config = dict(
    image_size=32,
    layers=8,
    inner_norm=False,
    mixing='cutmix',
    init='lecun_normal',
    beta2=0.95,
    one_sided=False,
    batch_size=512,
    epochs=150.0,
    final_lr_fraction=0,
    warmup_steps=890,
)
Rows from block 3, named by matrix and row number. Rows with one number belong to one neuron. Each number is 128 + 24 x the weight over its row's rms, rounded and kept within 0 to 255. All counts start at 0. Numbers have three digits each. After the name is the row's rms in percent of the matrix's.
# fc1: MLP up (model.blocks.3.mlp.fc1.weight, 1024x256), inputs 96-127
# fc2: MLP down (model.blocks.3.mlp.fc2.weight, 256x1024, transposed), outputs 96-127
fc1.35 101:126102094122123076120119189116133112118064112141116104146157194104164086137112113147136120137115
fc2.35 105:140161138156134183136144128115130150144097149162162114115071073148072152125145133116093114075118
fc1.36 091:152105172076127108138127147130152110136134169147152118116151156121131138116136168162113150067128
fc2.36 106:179155109135101159153129131163148129152143107158133149137087141149170137108150127114150110157118
fc1.37 100:125099147162113136133103160136110094095139100113121140112103162134119129103149149134138136083137
fc2.37 099:121145118158092140132079145139103146128103175140146098113123119102142114158152119104108110149162
fc1.38 102:170083133142103121132129109122123107140132158174123127126126120104100144137130113115112132127111
fc2.38 095:105113164088114140160105128136157145107087143068103113126123151123133121132116136107130100096143
fc1.39 106:139091150116137108145107149117129130125116095126114150136143105132097164104119141107089122100148
fc2.39 095:162182129150117124131169113148131123145146189143116125102116128101167116158127119077161146133127
fc1.40 111:112094096094116147130143130112077115114083107128079137116111164089114177124132082112147133136147
fc2.40 096:171136161125136093126134123114157133147094097095160104096133083158166118141117152166171105080100
fc1.41 090:092120157088095137142112093146165131124114092137157170159103117126159127099131154118143142144129
fc2.41 098:119101112164191120127113152077087120162121134138140123136096170128150170111123122098109143116100
fc1.42 097:108135104157160122113114101151146153095107100157081120137122116119111134113100162115110031138128
fc2.42 102:135146114119114089122105150132115156173119128134128153150138094104141137157146088057157140124119
fc1.43 096:136102118109087103107122139101155093138145138151088088130128125128092129150143150122123062109128
fc2.43 099:156155085122153110139162104203160126103154120131114118104124121145164120083100106088148125136088
fc1.44 094:100131119143099074162134093138134146096101149116073137101152110140128142142141132151163115113129
fc2.44 096:145139135113131125125131129094117115090171130162144099132123107152121098114097139129120110096131
fc1.45 097:122161124163176118151114162167116142140173154138168140149125133121096109129147159121085127149121
fc2.45 095:127175142139081172145162128086126135136097140108115099124140114139152133147099099143162100100147
fc1.46 089:097137160157109143151139129147104117131116091130160127155149072135120117118107114146175137162124
fc2.46 104:147104078137108155093143157131113121155114121117124127112111124146133144174145160158159126087117
fc1.47 101:077096084145111130102119146137106105200083106137144138150126143129127105127137148110091122108123
fc2.47 100:117106160172130088165110101184181117129111119105128142130116132137102113114172135112122070130116
fc1.48 097:166130116129137109128120127129133127118109174103138156138122108158096110170130085100139103138141
fc2.48 092:076112114122137165136111138103135145112169095142160108154132132173147131130144146152099127134091
fc1.49 100:098120101102110129181133115121114095150125111106149064119145140130122153115102101113118118125138
fc2.49 101:140100135087097136142152143078115198153140109155085158108118131151116138150129119119123105114151
fc1.50 110:089099142127126093137132118135115144195163087130107139127117119139135136151133097110135149153123
fc2.50 101:129121107165169094157124103177105158126103104181137105092131131111132173096185153120124102139113
fc1.51 094:148133084137121089113109120123150158142108133101075155103133127171134093134103119145099139117156
fc2.51 099:140095119127139143087144124125088135124148105139146119137117151116132087168109133088137137155093
fc1.52 100:131085168133134153099151119099139113145093106179120118144086107136120117104139143144155134093142
fc2.52 098:084124097112116146111119145178098138112137150111152136111103158135161149136142122105142147112106
fc1.53 093:105103132114140138193107173131115150113109191158099111142106138095111130140141139100101169139183
fc2.53 100:114125118149098121117133108129158109155175054113140164105127152179098102140128125152156086109096
fc1.54 094:110155157101171136138145138126145144108143153080106123110130115143091119163161150142144123104109
fc2.54 094:137119145124068142119116131142158138109098103144120133112116099116161117133126108138139096130125
fc1.55 091:150090121161113113116117135142135079134124172129111133152147113137109140113139130178118175175169
fc2.55 098:144122139141172157170139105105151164110165138141147132127122119082130100136109152137119093150117
fc1.56 100:105124132151169088107105158145149074167176133172128162112119132170150141111120131096134101138150
fc2.56 113:120139099104123130144124103108111130109100126138119148144135098111084128172144124146131139105154
fc1.57 089:120099107130133119122116148154115122165115153134113118184099140150145133125116122095145114097097
fc2.57 102:122121094123076175119146167139220174134129132174157142129127120117118077132100093161113148167086
fc1.58 101:167116140148143123142103117119134111154127091101123144135116121175119092144109114122162104109116
fc2.58 107:099127102106118149124133112148109152108128163163133104147145136130120175087159139145106164142106
fc1.59 101:108163146148095131118068161120124168129150122131125116101088152169136141119115109131112105118125
fc2.59 094:145086085169161150137156082121149085120134175076110181130160138135100107101141120121098135157139
fc1.60 101:077110132116096114130122145153132091146134141168116077140090121161086112104092111103075153104149
fc2.60 098:190112125171147144148116102088099129103094111098161165108133137097092128089173121125140083126125
fc1.61 097:129135111118083160131147131148173121129123113129154108118099104099101180077111179155137107117125
fc2.61 099:102127076136163132143112073108122087117150173148129137123146117124178101098113143122145152139124
fc1.62 093:154123178092109151131116108128122128149111168144124091130154136120140074133155130126047128152145
fc2.62 103:149155131138137111103129141139140158095161133101164177124109124112175163122102122129145128113070
fc1.63 104:142085134153107146126154120122100154146119102141113182126096128146115147112139146105160098132151
fc2.63 109:139163129138112167132120143137126148131162084128123140124113112157153115128133137141143115152141
fc1.64 100:128129102127119124123107107092163117169114117135145067093129156154137137109119141134128112138091
fc2.64 091:137136120131110135126125121131094113119103152105127175124138120092144080092139142094139133111153
fc1.65 105:163170134122130113072091118119130133140104146153084097157138136132178150113084147144094094114146
fc2.65 105:106101119122097096166150157140142096114114062106200116130132153128152165156112108108141124134144
fc1.66 101:154148103197104124141128158117170147138112155091147094125101183109149124111125139077131107114144
fc2.66 096:101115105157144143088128124131139129135104124134164096139131154152107122109165111152145135185105
fc1.67 101:123112171127119140129112144112143077137106130117087114148156105138181092100138131121112120113112
fc2.67 103:148133119154107128115165138101143160107112129132149155074105134111142157110152129141146147135100
fc1.68 096:140161171116104114142101120114097129160152126150126097126132103084168139146093132156112142075169
fc2.68 102:163118116136116130153144109122136113097177125061132149141115151107106108105108162152135142132118
fc1.69 091:126111160162135115151137140143082137147144141120153090141124159134146096121140120134093130093080
fc2.69 094:148132142152128142128104103131099139097141143108097141148130112139125123162132128144158141153107
fc1.70 114:133141086085173131143153106125142123122159122124106133103142178159142129076140127143119164132176
fc2.70 104:181146139158122131078103110129151127180150131123155121150140106126148083175127114085127147142129
fc1.71 100:117113107126093112118100069098153170168134160121158159109123156037137110137166137145155122117166
fc2.71 099:071155106142123113170160122105103152118121144124131150115162159158085128097173128126142145132153
fc1.72 102:133157112110113099140124134120160140128088133103118157159151128117132150160153149139111154116161
fc2.72 096:156133102119145157112189109118141142104129113157130111150072109138088159120070128159154087159194
fc1.73 101:144077112124092152139160147163152124141146135119146128120135181177147108129127133115133115126182
fc2.73 099:095143141128132111106149095146104166118149155153111137139133109104151100121120128139109127172073
fc1.74 097:147121092130174173141106107127186090108094153156119175126156115140126114111077141182153171130102
fc2.74 109:167146100139116121122162132155133115072128166122122090139094112103127158136113122097149109167120
fc1.75 106:118111122159116153123159132140159121111118156117107126121131110109102142102184191143119140127121
fc2.75 099:170075123143142117108132146093183126104124168148126140140082157160167145104075112176113130100117
fc1.76 093:112167152125134100087121159168093136104084142128131085119113114147113149168181135132065135106095
fc2.76 092:157133099167118143168162097151167098137151131116106148106102148141124112134130121138137135143151
fc1.77 097:107131088136105091143114096146092097153083138096158152088158106147111150125140146135157137144109
fc2.77 090:109159135115153127107170135132147145107126120099111105162191140109138135110117113111129094109105
fc1.78 096:151111170191095125119159139148137133119098105111119157137140139086111114163142123130112161127128
fc2.78 102:155129094147137151153099143077148105119146135114142126132110157147114104072097139114140088117108
fc1.79 104:132151164163154138092136144149121151170158146072175097113141157182126151141141121112125120130147
fc2.79 107:120126114146079077159104123099165114112124153136097133085125112113124115153111068102161139137145
fc1.80 105:106119106130105139121115098161135156098141139135119119141149137145103097126161124144145098095137
fc2.80 103:096120099126151101123161130103139104168163122129108147110145098133133142134148087148164106163190
fc1.81 103:119102105102091068137106131155154122127168141117112108125119115147162105096116154143102129153104
fc2.81 104:152186101111123154116171167102099126128121119145113156148151152122156110126122108132165121088127
fc1.82 104:081153119102131104137152123143112083154100153128164153139147083129150141164131088118069176113109
fc2.82 096:163103090183160148106096131126151153121136138098092129109107172130125142088135142066147095131149
fc1.83 099:157131139139108152140139130176129134120127161115122085099111188157116110131140111126125138170109
fc2.83 096:134070149126145086108139139110115119133131135087099119129092130121120174159100109083116117178121
fc1.84 097:139120121123101124119175086115104140153143167138091108138113143106158095133104171159147134132089
fc2.84 096:126072151092139161107120130128138150115129142107162146083161155097104118126133154157101135147086
fc1.85 097:113126111104148136112065157139115146141132113152112118147145109127111152125125154131144109185118
fc2.85 106:142132157146136170129159131103113160143146129105124129136143103148114114119133151105114106077123
fc1.86 098:174088147116154148106116130151136143140123144133126130108136125134109120122118133141121127119118
fc2.86 093:123117150176095151157112129141069104135105134112110130115117173113143161137114100098155112148136
fc1.87 103:140141112121120160130160154144130106148119153111125161127171081115144150115135103148137134147113
fc2.87 110:160141134134107153155098112126132159107126111165118146141093124132146095095120133134145114126154
fc1.88 092:073119154146121101156110108146157126123147118101169120127081092149125141156181166107125091165143
fc2.88 097:122175129131117155107103124146138131076108131127137154115122095159111138098111124088098146123133
fc1.89 097:114098156131134116153168145136092059109123095135159111137120156136136118084145156097111140114113
fc2.89 104:172173115107118183093117163085138160096168117120109122107129155120140139111109098121113116161110
fc1.90 100:111129107125145109105115119133117135188125145145122105165120118100107107149076144111133092087128
fc2.90 106:176101116080101150143111117134131114135137134160111153134145090145134194113110140115150115113143
fc1.91 104:124193139134111122141130124108172126143160143143126079153113117111140182153127109165122097127104
fc2.91 114:129069139113120149125133122134077145154120111076128179109131094126121107122120139134113099113166
fc1.92 104:133121154173132106129102143089113112101091117166068160133145161145107127142141135152130130151087
fc2.92 100:191125106099153136150118136117111119163149121119137088106119111124138122150099134148105135137144
fc1.93 107:078115086140098089123137161167154125137109135072131154106082150113137153173104170113118070123089
fc2.93 102:129127114135081098120123110124114141161097106130174137134152095118112145144133112110136164081126
fc1.94 098:124133127139119102119147086116117126174083149141157118093132149144114167106107132117157117099151
fc2.94 101:091169135110102131153109120157147132104161122146133110135095123122125149144094109165106126142146
fc1.95 101:159142086157119127172086117119154131137165127141129134137109123118121118144106153117187109121135
fc2.95 097:091092152080136111086145131147123136151082128114123147135127099125196158135107120140079138104122
fc1.96 101:097132185128116136123188115137134101128128128147163169111119111135123094096125070119136139146134
fc2.96 098:138142107123139162135089142094077178148108148150155120157142130147136130131076158125185164148120
fc1.97 101:093119128120154103128170098112151146113083107141112107128099109091107120089132157162126105070170
fc2.97 100:139147104136120122112124129121115124113183115116108127147137114144146164193106140138156162167141
fc1.98 096:109110105139122107142094092106132125088122094148113135127097132174153145136121101129039130133163
fc2.98 096:191135146173099119145123159116104084145089114117126122093127126124130172110143156106142141131122
fc1.99 100:148111134093125080090160147140093125124146161134143137185150117183110148151115103099112132172126
fc2.99 103:133142136107103159142138153126142145113120146148104128105110170113113141115163174156130126111095
fc1.100 104:110177138111078127123100130136140131124144101110083122127126155144113109164178158126126144108156
fc2.100 103:135127123128134121130178152087138138148100127131170118117120151106161172122099097129102100155104
fc1.101 097:117143118142133160122124150158108131105138166096146120095141119098105137138083151149161120120148
fc2.101 099:135121121097130131130139118135104147133126068114101183126097179134115122140112126165104154117139
fc1.102 102:144154155131159113088167176152174057134087160125139124117173097139121137135127158104134130122141
fc2.102 096:136101130113118126112101120118079150136163124133137119138106135123145153100118069166099085123125
fc1.103 091:166121116132139163131160125085128116113170122143134129153131154153137137109100123142158157133114
fc2.103 099:119173147126159160136141117139134135106092105112115110081105138140151109112139115128127124111119
fc1.104 109:084140106117155083132107114148130152136091113166147139138136142084128160173092119174115177148161
fc2.104 103:167099165135132112136140110103145121122157109132108125064142144168183149122121115112110090102106
fc1.105 083:130127114079127089132125133125120128093110117122125114131127153113130104156138128138129102128063
fc2.105 104:105119167123088116116151111114149123129136087125131132126179124136186129098143106133190141138118
fc1.106 102:133135163112150135103100156186114088105149135122168152158110129124133081109157122156119150135110
fc2.106 088:177135122152130141173141103139148147106148123150157146154127149113105179104148125145117085132155
fc1.107 109:132140149092129131097133156179123101137156133083153190130136105138158093114141134167141110113166
fc2.107 109:155108138110123106150124091099121162133131100156139078145154098108113136131125099098137123142103
fc1.108 107:156106128132109107147119097094160156140106137127120126093110144126093128123135125129110165111110
fc2.108 096:117146134131124073082084117151084105172132119129198089104139123105137106136112145117178055112147
fc1.109 101:165110113144106124133158166115112152154142103151148126147077100114124118102138127111151153078118
fc2.109 108:098105143108086136078113089117089179146145133095137120154094128150095162090102139115169110090134
fc1.110 102:129155133119146049148131140107132104149140117117143110153117182164118112161118137105157111131129
fc2.110 100:118105117153106116102109101161135146121069145118068173131148133076111109114163139130115140145152
fc1.111 101:137107117152132145118149183156108102099116120154130136111119110189123172118125156142132124104157
fc2.111 099:103156161133114141143116121106114114135122120127100110086130156131110094117116150150122135081145
fc1.112 098:136123140145144139107152130124136143130153144130158127144176141109113141148110162142105154059129
fc2.112 099:122126097116116165103161103129121140129125144135106107096112112101085154143115137139119156147160
fc1.113 105:129139133097122089196091121169120141112152119150103130144137118131186144117074120110159160120156
fc2.113 101:122113104089181119127155129117129128153122088078113126133115124081101108124086144125096138137126
fc1.114 094:137130147125116173135147124130194136155157120146130138130100131084139134132146137158095136113159
fc2.114 094:116108126166108129114138183144150098103124141111140127132112106143159145133093141084142155110136
fc1.115 099:127115103143076133165141127115136148192165146142142137097127059171105126174149132121143136087100
fc2.115 118:162130099108155092086153147140146113121114091145117100132130138094100151130128165101099112154148
fc1.116 091:101117134104127137182131109174155138118089138115116144166126138083106108139108133154152118110140
fc2.116 106:138122138120108106105167132105163162096172133153118151110140129114160142122128142108137115104105
fc1.117 099:123137105101138118103107120134156142097134132128133146150126115072108115197085125121092142126155
fc2.117 094:152120107138126175064147129130095100149094127113113132108114210169125184104143115167115115141126
fc1.118 104:157121096109116117154119104131153157141115132137137141106121152096147129089112157117074165168168
fc2.118 106:147121130094149134123124185103161124114102163114104118132147172145119115081130078139137092131093
fc1.119 109:129119125129117115089112128148106166113133138120132103138140099103117121128115083092149101131118
fc2.119 099:132105161129115117140168129116115163089131099115149108114106144142104101137101144132113138125139
fc1.120 101:164127115134108112112160119112104154125126092147130090110127121107136158100138089156142108143155
fc2.120 102:162127141122183155085100154163122128114125145152160161122116150101157110146129146122144174148121
fc1.121 103:165137145124093163140123130139129143120149114147145136104122094173116115121133143125168142117175
fc2.121 100:123093134095107099097130149118140082103101114139153108113149177150103162098132133172128119131114
fc1.122 093:092137111095144049133132168122166103107140115175121122126123166140075143117071134126168088164121
fc2.122 104:128140134135130184142139110150097133134113136135117105128145113151145074135149125086110177118158
fc1.123 106:148100111109148132131150182117116104168105150111136150122143145154134134155123123141055113164103
fc2.123 105:103162113143119121130090083157144134155148110135130123155069101101125145120137118091133128092161
fc1.124 108:119149097077101120184130137148129120152149165091131117139135125146138139162112089088085159133138
fc2.124 096:119153171121097105115130117111115133166171142151128142115105113152125134158084109169127122141127
fc1.125 106:125110098141096118094147133138139111161138080141113143113138095149152119127118079150109097108168
fc2.125 098:154120126113112115168097152134116106096115149072149181082121170115137115151123173119109134098126
fc1.126 097:123131133153143152104194130157118117133106142104183149161154162138101156140179107123118142141109
fc2.126 103:158110126130077085135133080111134166147102129107110147072098097131096092129044088129143146130126
fc1.127 108:155136148148096116159133108138150137141159134105108145108150119122137105088135107128172144112206
fc2.127 108:143143115121142106111195141103149136124116104133101163163133134192135125162115137116115136142139
fc1.128 097:129094124130115132122090145115124131153088107095151158148189169107137084109095106169127131110136
fc2.128 098:148149111154136155147153124157116151115112135143149128115078081142114131130143132104124112121151
fc1.129 087:148112144136096124086107174145122132138118144109154140107115117130127114076145076112107103109091
fc2.129 093:120113109148153129105121092120124148101132126113145106095122140102138092148119096124120153133140
fc1.130 090:127121132122127143089179088145128123188132084148131093161092157092125129153153119121123142117123
fc2.130 095:120115175103160091159087102096131128073161140151089174131162150093111102113137123110134086097172
fc1.131 107:150097142118078110120134121104124154157137101096116157151140121132117107156150105115089118105116
fc2.131 102:146104185115139147160103090129126108121181142141125093109129121167106138070106113129146121145121
fc1.132 096:137129146161164145097166097125140173125116064098129139100128122078165099100139123076111138139090
fc2.132 097:133093125125095124116136110105146128100130156103104145166080127134088123058086131161156106108131
fc1.133 094:161111145129153155138106122097101120095129117144125113114134102137101153163125093124116129151140
fc2.133 093:174117117119100120124141142173136104147115132129163117136129124102130103089063140102142135120096
fc1.134 105:104102120172159114119113137112057111179133136105099159117161093152168096133149155126082142120102
fc2.134 100:156087108110130160135120128162163136141143121097132110117150102109152169161127146133124086138180
fc1.135 095:112094077106123092124097068092156103118148094153148102131100142147127125170131137111140127128133
fc2.135 100:183131119112124111105116133128110106184100152125135141137161116109138123099151131171111136090131
fc1.136 094:108120147120091139142107131131131156144126152106120113089070103139134135177084129157122105094144
fc2.136 091:138087129108155176146153117126141104156111140153142186152109143109110124092108174177112162128139
fc1.137 101:139075098105151167129147223136107138124114159139138117127134091113144139128132140134142094158111
fc2.137 094:110167137147110107123082122096136072100129113099160121161121150142149147121153122141115155146115
fc1.138 103:163144074123144146130095145168120132119097146102135111146112128121106110156168171111100172154123
fc2.138 097:123151170107073147140114115125085125127144092148130155105123110132154108078151080122125078115116
fc1.139 096:106097114168162161156099122147098077129116137091127146151102150116133138171122128164092111141164
fc2.139 104:142124128133173146110094121121150151159093144130104084127134133137129128120136133139100161134130
fc1.140 096:131148113144132126079106137162111140177136115082144114135121089131106128099182152111143121165118
fc2.140 093:145163111117145176134106117119096135158137167134127138103112179140150129148131108140095133140122
fc1.141 091:162126143126114116133146141114170151122159122099122137148116128138101111110103077146152119097123
fc2.141 090:089108130150107138135103133142111099141177124108099119143167147132134134146153147113151135113147
fc1.142 098:109100129142154154075119126149144120095098160140097121134145169152139157133142092153147115169115
fc2.142 101:113129134148141131182155137103115110158125100085178165111122129119129124118138110125126133111130
fc1.143 100:130152122129118141126144144131154135134100114143154112106089176136145138130183098133136118174146
fc2.143 096:126109149136154114146115105110122096128087104143109140133156157140096109136123148143129173116124
fc1.144 093:133123107147146095114101126166118137141109104100054101136161173166174119112115168114130136144168
fc2.144 096:103138141115127154152129114120104149138092136141158121130128108096124099135143113088108127135096
fc1.145 098:098101113140118096144131107130141130164116110152120108122138129129118098157134142075095087141139
fc2.145 091:139144167176153167185132105124095146161178135115101080092120127147150152113136107135143086117139
fc1.146 106:140165115177118122099081107127119098165157155136120176148141123123132111104118168123141162129114
fc2.146 104:154063151096134133181127134125147144126145070091113092116133080177173134163144133157130141107124
fc1.147 103:128117138137101129168130151156147098155132091105112093122137099194120141117138155172131100121144
fc2.147 102:119112111129147148084139124112117135095122137148161136144095150095105087123114146090123126139099
fc1.148 091:158164139112139143157100165142152089104103115112142100155117092132116177149095141090060148094080
fc2.148 094:137130091138138120161140118109100148147145183127090109129146143110097113167151118158147115130137
fc1.149 096:121106127150063129167140106113099068126147167150102113121103130131085099123135129147106134141149
fc2.149 103:166097114139126151066159133151200122103139114130141115124118164117161079142126144122133132131100
fc1.150 096:189124160129186126159154140108148172116120131118134177105131140143136128140128171129148153111123
fc2.150 098:113195077159151137064094139150136119154108162136142118102104118131110121142152130109095103110093
fc1.151 106:090093087126117104176154109106135150152123101103163108144154136113093134112128107132137127118124
fc2.151 102:148171140163127131123173128137103126168126160142075116111168089095107173164172133109133150102129
fc1.152 100:153115138128148119103126113116115127102140137142139139149135133141105170143115142152151149108115
fc2.152 094:096121123115151117125129131128109141132110102106141118092154117070144115138130118120120125121114
fc1.153 096:067123161115147107117154117130073096111118125140127165122142121121151096092140111181090104114115
fc2.153 099:125130112152117135114072118147160124155189187176124123165133098122119138127134145100135120161139
fc1.154 095:099109128168120128148178140130152105075119095122136106119146111160114121137138164107109114099142
fc2.154 096:160155153089132149115112134136091150102127164153114184133084167124143124141082098139129136131074
fc1.155 098:111135121110125131127116114124105087134087127113077162137134101113140120171190133164129123152132
fc2.155 092:177151114146119123139130119147143097157142122142107095100096161156128084080149146091144117074134
fc1.156 092:123081122121145134132125120169116142148144154156163082123124118078113093155131169160102125121123
fc2.156 094:140177139151070086129144119135133107142163102128098147094124147136146114131103127147133140142114
fc1.157 090:158141140100131148123155130094158147132118110123112094159084128137108141126091156190114105075106
fc2.157 094:148120120135101098133128160117062103121141110133115138126163139149076181125149160131096113143118
fc1.158 106:089144124120125126138101125168149100125153132150144126116136178128144113115099136142101149105108
fc2.158 094:117115152143142146122130128112098139143121090089149117083084139166124184141087084111096148160127
fc1.159 099:108116162146171125117155138154115111159154133154132116121098098112132142160130080196129127136189
fc2.159 091:109175094136104097111146111095180150146113116132172137138148160131156079118086122111159094143108
fc1.160 103:142101138148135179156130152120134124134092132113120147145093134143116143124133148107129112156133
fc2.160 094:089135132171162107095132116150150134120142118151132124107139133166124122139111121149121120126132
fc1.161 095:126124087137117138137080138111135155156144128146137136168137109159117136118146125105118086114140
fc2.161 096:159102099118114159101095126113089102118104138121101126126129153105133158122113110135142148117092
fc1.162 103:103090102185126142185128122121130121142138151126160132105104141108100122107116103156118166081111
fc2.162 104:134123170090084071113074135145135153078132140117114140149115105104092127164140126126106135133127
fc1.163 091:144092106109125155086098134176091129173126137108114117126125111149120115117103117117136133144172
fc2.163 093:132147178144125091117173090111127112130151105115162145101147127117114121119107131144129105088054
fc1.164 103:132157126096143137174146112151109151116116045162140140117126129096129139139164135147116146115122
fc2.164 092:120128125164109164085120187120131137130108143086100107133106113144131073126085154127168127154117
fc1.165 098:100147138093126137123121128071141137110148104132100079160128147148110156151143157131112126088104
fc2.165 096:156118123141167112133106137184159127131150142139168137144155088118136144113152152113125127159139
fc1.166 101:110125124139130120142101147163160153112150122117094190125165095135093138158150181156072185158102
fc2.166 103:137162103163116125107064095134091146117134131159162153109117145067105103109128122132146110090158
fc1.167 093:113110142131116176104135115095070121175093122123139118081132141132122091110136175109093101114132
fc2.167 094:108104109115162109122168108148156146150133128101143165139125127102152141184167103133132138170099
fc1.168 099:116113133155138127113133166135124148184130125097137145126108094171127146186130205091138152133148
fc2.168 087:103125102115126129162114098109120114104113185127108153110116132114112154086098081086131128154165
fc1.169 109:179114130148147138137175125139095161144158128152122132119118166130147127112133091126127168123110
fc2.169 092:138130148134156133149122077160091080125139179130139101146128152143143151118073152174120108156133
fc1.170 104:147102150110119163150143165134151116134108155111154112138078130116101126107127131126180122086127
fc2.170 102:163106162133116129111147179119151136140124132124153107145117140115127155140090129117124116157112
fc1.171 092:162115110113122163170168122149121092122128105095124116077135169142110106145105148118122072123138
fc2.171 103:122112144178133117158134137135125150113131132087110110131165149088170164105212128159131153141120
fc1.172 099:141109118125117124107131085119111139142149115153112128058172140151103084165157097127125103118129
fc2.172 100:107122111146147148134144143093146102131201074110121136132117129177140168128139149130104135139090
fc1.173 089:148158144167124139156122132124134147110103120083122092138118172114121099124109097112128116100158
fc2.173 094:128147170134107147161179123096096144112121119126162135095117109126121097113132107114107122128136
fc1.174 103:096116077120120129150122168113129092116161096163111136123084089178103150126148155101113132141082
fc2.174 100:145115118165094133125141115135123137132093108119126129132139120102137081129116106159145135104139
fc1.175 101:168131085136115088122131116095134128142149123138116122146109149121135166124126147158099130106145
fc2.175 101:126134133164147107130136136136166130110098152131112115112075094141162104143111114109148107124095
fc1.176 109:120110114133137112152128118116087131159107140117119146133114106170094148137156155200155138135131
fc2.176 103:146125166156141128139162122114121145132149123144162133126139117105103125127096105146118126108109
fc1.177 094:110120143121140149166090107113155148103121135117078143141090138117130105126122105133115149135134
fc2.177 103:104125085135105115108192144122141101142190084138139117095152144179117121137151084171143117139123
fc1.178 103:114131147093125099117146065115136155125154132112096143114113146132143114105077104106100140131151
fc2.178 099:186141140140109148148087115119129126173115116098150107147167096122122139113168085141159108132118
fc1.179 091:113142160113117120087130130108092141145161122123151154180164154129131143151134138105097127124133
fc2.179 095:085139134109096121139120128107141179116127159109154116130065148136108119076113126146098121139120
fc1.180 084:113078116105156159126124112105071135116109124130095103127088122155169140123141088131151087167180
fc2.180 095:162165121194121136144107158150166129149137093158168146126127102144111130101129157125104093113142
fc1.181 100:140140115102106126123120137090175124122142141110153154111154092104138148174101092111100151147115
fc2.181 105:133102124145108127148157091142081158129118147126124098119104159164142112100172113153139131109127
fc1.182 102:149116131144114198116148117148149107101117156119129155123143133159111186144101140132152126099194
fc2.182 092:140146143130126101139158154133121128173114119115089133090108089136149112137167152153125143170121
fc1.183 097:108119096145129097125139144125150136139111140129065148119131143173120110157165092150133114099206
fc2.183 095:123167106129124123095153119095124084106172083136134130109133136124120129105095130089138087144118
fc1.184 098:157073115146116125153165124090146092127100155157125178138178138143107106139148123132148105162069
fc2.184 104:129136122148168125174117129120144152150127100110103139108138159112146162116099123152113162086171
fc1.185 111:139133110101129140139120094139141106138149135105097112136141091166078133125169124124125147128100
fc2.185 104:149111140165128143099137131097118150158083089133112137114148136164169140173091135094143126157135
fc1.186 099:082115138079126157136135132134088121125113153083145161114154090111113134128114131087086171139111
fc2.186 108:176139106146127107144123107154121140126143129179124068106113144161175130129139136131166102097134
fc1.187 095:114115144135140143127117138157119107158125098176094130158106131137135158088113121151092155136150
fc2.187 102:134123106121149118114139161104109139074098138089119160112178144119082095131131133099171086134151
fc1.188 094:148133128102099119109110110139125100123129118132086113119121134159165116102115089085087168143148
fc2.188 089:162162166104139143142122110092130154145162135090163116089101183112108149093126109160084102113113
fc1.189 095:122115147086121128121118112158082115133124153142157150134143124080118119126091098107162135124101
fc2.189 095:125069154151104176122125178101126140090095117152146129165158146172126122114113118102139136177138
fc1.190 097:091107124090101108156125137130138142120122137114106137149089113147135089078089137139142116129173
fc2.190 092:147128163125151160129135093110134114097125081142137102139146126131133137172145144079084160152090
fc1.191 088:110115106139132144138114175120121170163126124117120117085100097187137129108145109107092170136142
fc2.191 090:143133150167152153128169108143088136185120195115141142119109139147119140128081139149136133146113
fc1.192 082:124121119137102132096191156133096096117129153165129123129123116140170126136133102115141117149109
fc2.192 101:154130093122144113136090137135126150161138089106154151096167141108147106111179118105144108085108
fc1.193 101:168112115121124172171132141147092155123138132105169172168139144143114138109131112162132129110111
fc2.193 101:121169127133152059091132113101152115112138157133130115110148160111146142127151085110135143116122
fc1.194 093:131155094115101114139118126155118110158153128145112145083127114139180097146081172155138137164095
fc2.194 095:119139143145167114094126134120122151113144099134115124130148140113137144158119123115120071099143
fc1.195 102:113127155141149098157167124128143115164118133121103141104154150109133156105131120163123142140128
fc2.195 100:152118121126122166156143150124151115140117145099180092141106099116132118082094118133107137119169
fc1.196 109:089127116125150133118116123113143162146157133099165096123083135143157148171140104181111144150121
fc2.196 108:152140164155112163144140114125124094128135165109090156153176137131100158126128138116142095124115
fc1.197 096:111123154141145127137143118117109116125119135113122138132111142165160106164151088105147107144104
fc2.197 092:101109092103059136132157135138085140155106123156132134136082103110104134141106088111135124118105
fc1.198 103:134160150129111116130108161148133158163124172164114094125089111124144131125098091139102101101131
fc2.198 107:135088130172150163158160138098120106118099105116167173119143113131102143132177157130137159130126
fc1.199 105:123139118106124121143144108144143127122172117096097104110102112095120112122128119138111142102170
fc2.199 098:184169127135138122118101113092104128154135166157141108121152143123103102125133153124153091175132
fc1.200 107:127124131154080128104128130104128183136086088175128103075124169133107136162153136147136136158196
fc2.200 102:107141130147177162148159127128084114137152169122149148175173106167144138115123119126069112097105
fc1.201 100:129098091145119123137135156138101129130102089155158090100133138102086107115106122133135057151173
fc2.201 103:173157136113165129120093081145138159142121154086124151141123149123164111129169170089129165129110
fc1.202 109:144132139076146116099154147155145121170093132119103114110139148048125120125137105107125120138141
fc2.202 111:129144150163149124158124131109117084107145115119149142114086130136131160138130091152123106137129
fc1.203 089:129136162124160141130096121127072117144108154126116082134097165104143158115140150123123102123121
fc2.203 093:097150118177147072154155137125157107136178082133115143091156087129128131160132136160156142131115
fc1.204 091:188128140110100092127106104141115132089140122156102119131160149154083145128146115150133158144104
fc2.204 100:137108106109152171138155127142159143099133113095103135096097133103139107162148152087130082116147